{"model": "model that predicts nearness at each pixel", "dataset": "rendered roads seen from a driver's seat, with toy cars, trees and houses", "image_size": 64, "crop_scale_min": 1, "arch": "unet", "norm": "instancenorm", "widths": [64, 128, 128], "blocks_per_level": 2, "attention": false, "loss": "mse", "residual_init": "scaled_by_depth", "lr": 0.0023, "beta2": 0.95, "final_lr_fraction": 0.05, "warmup_steps": 2000}
Rows from block 3 of a small model that predicts nearness at each pixel, named by matrix and row number. Rows with one number belong to one channel. Each number is 128 + 24 x the weight over its row's rms, rounded and kept within 0 to 255. All counts start at 0. After the name is the row's rms in percent of the matrix's.
After each channel's rows are labels from the 100 images, of 14976, where the channel reaches its highest value: "colour at peak" is the nearest of a few named colours to the mean colour under the peak. Only what is clearly more common there than usual is listed. The data: rendered roads seen from a driver's seat, with toy cars, trees and houses. In brackets: how many of the 100.
# convs0: first 3x3 conv (model.enc.1.1.convs.0.weight, 128x128x3x3, each kernel summed), inputs 64-127
# convs1: second 3x3 conv (model.enc.1.1.convs.1.weight, 128x128x3x3, transposed, each kernel summed), outputs 64-127

convs0.54 120 [ 83 130 137 141  92 134  80 105 148 127 118 121 102 113 131 130 123  74 134  89 119 148 134 143  83 116 125 138 139 169 100 127  87 122  97 150 131 129  73 134 155 104 104  77 124 118 114 116 148 128 132  91 118 142  93 110 153 142 120 104 116 146 131 122]
convs1.54 126 [117 118 133 110 128 101 141 128 120 120 108  88  98 120 148 116 140 136  88 146 113 117  69  95 178  93  90 141 105 122 115 140 129 138 103 112 121 143  98  52 157 158 149 132 123  92 133 133  99 137  91 103  79 114 126 128 144 107 113 144 101  91  86  90]
colour at peak: black (32)

convs0.28 105 [118 138 137 127 118  93 131 120  76 121 147 135 152 155 135  99 167 146 160 120 170 119 114 148  92 159  93 155 144 153 134 110 114 143  74 123 131 107 160  77 117 105 118 138 158 124 136 120 154 130 145 170 119 155  92 110 189 102 104 132 108 122 114 105]
convs1.28 112 [129 117  86 109 134 100 131  94 143 133 132 104 136 123 131 120  82 128 132  77 112 134  90 111 146 133 156 132 113 124 116 143 126 112 132 121  89 150  86 148 108 122 114 133  87 112 112  88 124 112 109 111 130 130  73 116  95  87 100 127 124  92 138 106]
colour at peak: brown (60)

convs0.49 083 [131 133 104 106 120 107 117 115 154 133 130 105 121  70 115 131 160 112 131 126 154 116 168 154 140 111 119 105  92 114 121  92 142 149  85 114 145  96  77 133 150 114  92 118 127 122 120  87 137 130 155 166 137 140 140 136 120 140 119 109 131 120 143 128]
convs1.49 092 [152 144 134 116 119 109 122 126 141 104 141 135  86 128 127 140  84 154 104 108 130 145 138 101 147 156  73 126 143 137 166 147 128  74 137 134 115 166 106 156 107 112 122 107 148 150 122 145 133 161 129 155  71  93  82 111 118 117 121 144 121 117 120 179]
colour at peak: grey (47)

convs0.41 114 [138 107 115  94 100 109 121 145 120 140 145  72 157 135 100 146 136 144 135 125 148 112  98 128 133 145 126 113 101 191 109 135  95 139  91 136 119 118 156 112  98  82 110 167 105 119 124 120 123 116 149 144 148 152  93 113 156 120  86 101  63 133 159 154]
convs1.41 091 [131 141 123 148 120 114 111 157 181 124 132 182  82 142 109 144 105 124 139 105 101 124 138 151 177  96 158 109 155 182 119  89 144 164 146 121 137 108 116 120 123 179  75 115 113 145 102 104 146 116 163 111 125 105 145 125 138 116 175 130 161  86 127  95]
colour at peak: grey (46)

convs0.6 080 [112 140 155 116 124 114 142 103 158 170 138 141 126 139 152 124 144 171 107  93 120 118 124 101 145 130 172 145  76 121 130 146 134 133 110 111 118  80 135  90 128  88 117 168 122 115 130 127 134 118 151 127 168 102 130 106 143 162 155 137 106 143 114 139]
convs1.6 087 [129 152 115 128 136 102  78 121 113 145 120 103 141 145  71 128 145 122 150 136 125 156 114 101 162 134 132 127 150 147 152 140 147 118 140 115 108 160 119 156 146 177 101 120 141  98 142 105 155  89 110 131 137 157  85 134 119 139 118 177 130 144 146  99]
colour at peak: brown (65)

convs0.4 094 [101  81 138 140 136  60 154 105 192 117 135 126 123 144 115 106 139 136 126 140 138 160 137 119 112 156 137 121 126 115 102 163  90  93 101 150 154 131 119 126 116 104 113 134 100 131  95 119 138 135 102 108 124 132  79 166 120 143  91 110 154 135 138 138]
convs1.4 082 [116 156  77 109 121  98 135 148 109 130 129 130 110  97  78 136 107 100 105 125 125 103 117 116 140  92 118 151  95 104 119 113 123 109 119  93  99  85 139  91 129 123 151 132 110 129 120 150 141 136 124 118 135 169 137 169 138 128 148 163 141 109 123 134]
colour at peak: brown (71)

convs0.90 098 [147 131 187 136 152 117 124  64 107 133 147 153 163 129 119 151 128 148 121 112 132 129  95 168 113 134 174 117 145 193 126 129 117 131 117  98  85  84 128  94 158 119 143 110 101 137 146 118 142 115  99 138 105 119 161 112 146 156  91 115 146  94 107 144]
convs1.90 098 [ 96 155  73 143 120  85 117 182 112 106 138 104 106  99 101 120  88 105 127 108 149 178  94 138 142  63 119  96  94 114 103 133 101 108  79 105 151 114 126 119  87 121 117 135 121 117  89 161 138 150 124 146 114 118  98 136 148 140 140 104 132 132 108 140]
colour at peak: white (29)

convs0.111 123 [109 109 144  66 122 134  83 111 128 127 153 162  93 116  98 119 122 121 156 132 156 145 155 144  85  92 100  93 137  76 129 146  72 114 122 130 113  90 109 114  78 145 111 135 140 149 109 103 119 139 136 140  81 112 135 140 159 128  97 139 131  64 123 150]
convs1.111 117 [144 102 107 115 118  71 139 152  84 125 100 129 126 125 135 119 104 125 111 155 121 104  91 126 144  99 155 137  97 114 109 123  90 160 128 115 137 103 118 107 124 181 123 126  86 101 126 164  94  97 115  99 148 131 130 140 124 124 132 141  99 141 165 109]
colour at peak: grey (45)

convs0.39 099 [131 147 157 112  96  85  86 115 157 148 140 160 131 107 141 157 105 115 143  83 128 108 122 134 113 114 128 119 178 142 136 141  82 131 115 149 146 101 134 134 111 147 125 164 123 118 116 108 108 160 116 114  89 113 142 123  96 150 129  92  75 130 164 104]
convs1.39 088 [113 121 142 117  96 173 148 154 129 121 120  95 130 119 128 149 169 103 170 134 122 119 132 128 166 141 103 138 108 154 118  91 157 110 114 123 124 152 103 131 145 130 106 148 115  93 149 133 110 106 132 122 110 162 111 125 144 103 153 130 150 115 118 151]
colour at peak: brown (64)

convs0.50 091 [136 134 160 112 112 107 125 119 130  85 125 103  94 123 148 148 111 115 122  98 142 106 138 135 107 127 105 125  75 126 129  81 107 146  87 105 113 122 124  82  99 161 149  79 107  95 119 157  94 131 159 112 138 126 140  88 143 113 122 112 113 148  86  85]
convs1.50 081 [129 131 121 151 113 141  95 169 134 147 104 141 175 122 127 101 144 107 130 114 115 130  85  87 113  91 128 125 130 170 149 128 142 130 159 119 109  79 135 124 115  92 108 153 123 134 149  41 133  96  99 125 105 115  82 120 114 108 116 105 140 160 117 104]
colour at peak: brown (65)

convs0.100 083 [129 105 155  93 111 149 122 111 159 114 108  98 158 140 176 134 145 136  91  73 129 133 151 115 134 135 149 119 109 122 134 127 169 125 113  87 131  85 153  86 105 132  95  66 152 117 115 139 143 108 139 111 120 100 126 117 163 104 118 138 110 160 153 155]
convs1.100 081 [145 138 127 140 160 125 128 160  84 112  78 134 104 124 110 134 161 152 150 138 123 128 125 128 161 136 181 131 118 159 145 124  75 129 141 137 120  79 177 110 139 182 147 124 102 122 161 101 151  76 117 170 142 144 169 123 107 123 149 102 142 126 131 105]
colour at peak: brown (61)

convs0.1 097 [ 90 101 133  97 136 128 132 114 120  80 138 110 120 130 100 150 170  81 135 113 139 115 179 106  86 125 101 118 161 111 149 151 140 113 142 102  91 109 146 124 106 145 102 102  83 130 131  99 147 144 133 124 126 136 154 129 147 131  65  83 125 163 104 110]
convs1.1 100 [100 177 120 139 130  96 135  82 106 101  95 133 119 115 139 132 118 128  97 109  95  91 115 130 129 152 111 136 117 125 116 107 132 113 109 111 122 140  92  87 144 117 119 104 149  79 108 152 120 122 115  78  79 121 108 166 121 140 148 124 134  95  71 111]
colour at peak: black (35)

convs0.22 103 [129  96 120 113 140  94 152 132 141 140 119 141 145 135 163 145  89 129 146 118 105  93 114 156 108  71 122 130 151 131 101 155  81 123 142 141 145 131 152 105 111 136 134 103 136  91  89 128 141 116 179 146 136 128  95 142 141 124 135 145 120 104 110 118]
convs1.22 114 [143 154 163  80 130 137 110  94 134 138 134 151 128 133 148 129 154 127 114 130 135  89 130 107 102 141 148 143 124 134 144 145 102 108 113 125 117 120 139 105 117 154 143  80 145 139 133 131 129  96 129 149 152 115 124 123 116 152  93 107  98 114 155 146]
colour at peak: grey (55)

convs0.35 109 [131 106 134  86 135 116  88 118 143 140 111 109 117 113 110 113 129 141 145 105 114 114 109 103 113 117 120 135 108 115 117  82  79 105 135 120 120  99 123 105 113 114  95  73 117 113 110 119 164  62 142 134 133 147 117 161 137 122 124  79  76 151 104 123]
convs1.35 093 [106 127 110 141 130 150 140  97 132 152 142 131  86 159 105 131 110 140 141 133 138 118 125 153  91 131 125 121 163  98 114 140 130 157 118 140 145 165 141 126 114 129 155  89 119 145 133 146 111 170 117 157  88  98 111 158 152 121 114 180 111 106 191 137]
colour at peak: black (33)

convs0.16 099 [137 184 115  80 121 131  98 128 132 162 126 130 168 131  87 104 112 120 105 113 140 140 132 171  92 127  83 158 121 144 125 115 131 110 125 121 108 106  72 110  98 118  75 138 161 129 108  68 119  84 138 151 128 127 106 159 105 124 163 120 124 116 142 166]
convs1.16 109 [138  82 140 129 151  90 131  75 104 116 124 120 125 144 112  91 104 121 140 130  72 106  95  54 138  96 106 116 127 110 104 142 128 144 126 149 126 142 132 135 115  70 110 121 152 131 116 116 143  72 117 111 158 105 133  92  98 123 149 110  96 137  90 107]
colour at peak: brown (60)

convs0.60 085 [133 143  90 112 110 133 120 133 113 109  98 115 108  82 132 124  83 170  90 104 125 106 129 151 128  92 108 115 147 148 144 147 102 135 179 126 115 137 150 117 123 146 135 119  92 142 116 108 148 120 139 132 165 145 114 114 172 122 133 142 102 130  91 102]
convs1.60 101 [110 133 127 113 172 132 119  70 120 146  97 124  85 134 150 127 143 108  70 122 142  90 158 132  97 136 122  95 153 126 133 165 114 145 138 120 100 107 127 125 120 114 135 118 143 161 148 100 102 118 126  86 111 108 133 109 136 142 116 121 152  98 142 116]
colour at peak: grey (64)

convs0.38 103 [108 133 100 124 122 124  72 116 114 100 138 125 154 171  99  95 112  88 138 127 142 104 130 125 139 130 114 130  91 124 123 145  93 120 168 126 127 130 111 115 128 140  63 109 118 143 124 148 108 105 110 125 154 147 106 141 174 136 118  78 123 117  64 120]
convs1.38 108 [ 99 155 116 107 101 109 134 103 125 164 165 131 131 133 133 163 157 145 104 113 149 137 137 138  98  82 130 151 153 136  90 118  72 112 143 146 157  99 124 101  87 106 167 107  96 102 101 103  93 162  85 157 101  69 148 140 140 136 137 117 129 135 156 134]
colour at peak: black (51)

convs0.29 102 [ 69 122 152 104  92 118 111 109 123 107  96 120 121  87 114  95 116 127 114 114 124  87 127 150 105 104 127  74 129 135  67 117 111 108 118 109 122 146 123 154  81 122 153  94 156 124 130 114 116  71 166 110 150 122 141 123 147 100 131 135 117  91 123  95]
convs1.29 092 [111 138 140 121 124 109 108 173 114  73 118 178 145 123 137 161 113  92 146 110  95  83 121 124 111  69  87  97  99 159 117  73 131 174 129 114 125 112 142 125 149 185 154  94  76 161 141 119 135 101 120 109 118 125 143 149 122 140 106 107 100  92 150  90]
colour at peak: brown (61)

convs0.25 102 [108 118 108 131 107 100 107  84 111 124 126  76  65 149 150 122  86 125 128  88 124 147  92 118  87 144 110 129 137 147 103 143  95 109 115 134 125 122 116  98 127 130 107  61 134 123  97 129 132 147 150 145 179 104 133 110 134 135 133  78  84 115 138 114]
convs1.25 109 [129 132 143 127 107 107 128 133 149 142 146 135 113  85 181 117 122 120 133 112 115 131 106 118 110 109 132  97 100 103 108 112 118 162 139 132 102 166  98  80 126  90 147  94 128 118 121 130 120 106 130 121  84 114 115 128 125 147 136 145  96 130  93  92]
colour at peak: black (39)

convs0.66 097 [157 124 154  86 146 140 128 163 113 157 128 110 103 144 134 162 142  98 165  95 115 156 123 111 147  78 119 116  97 121  87 149 130 101 152 129 124 139 106  87 145 149 115  96 144 131 146 118  58 109 122 120 107 110 119  75  91 126 132  59 145 135 121 102]
convs1.66 097 [128 128 146 122 137 113 133 100 147  89 133 105 104  92 121 101  77 136 192 121 132 133 167 117 129 133 107 137 147 117 132 114 113 117 139 136 124 158  94 120 127  79 136  85 147 124 106 141 180 164 122 166 139 150 120 139 106 102 156 133 149 122 132 162]
colour at peak: black (30)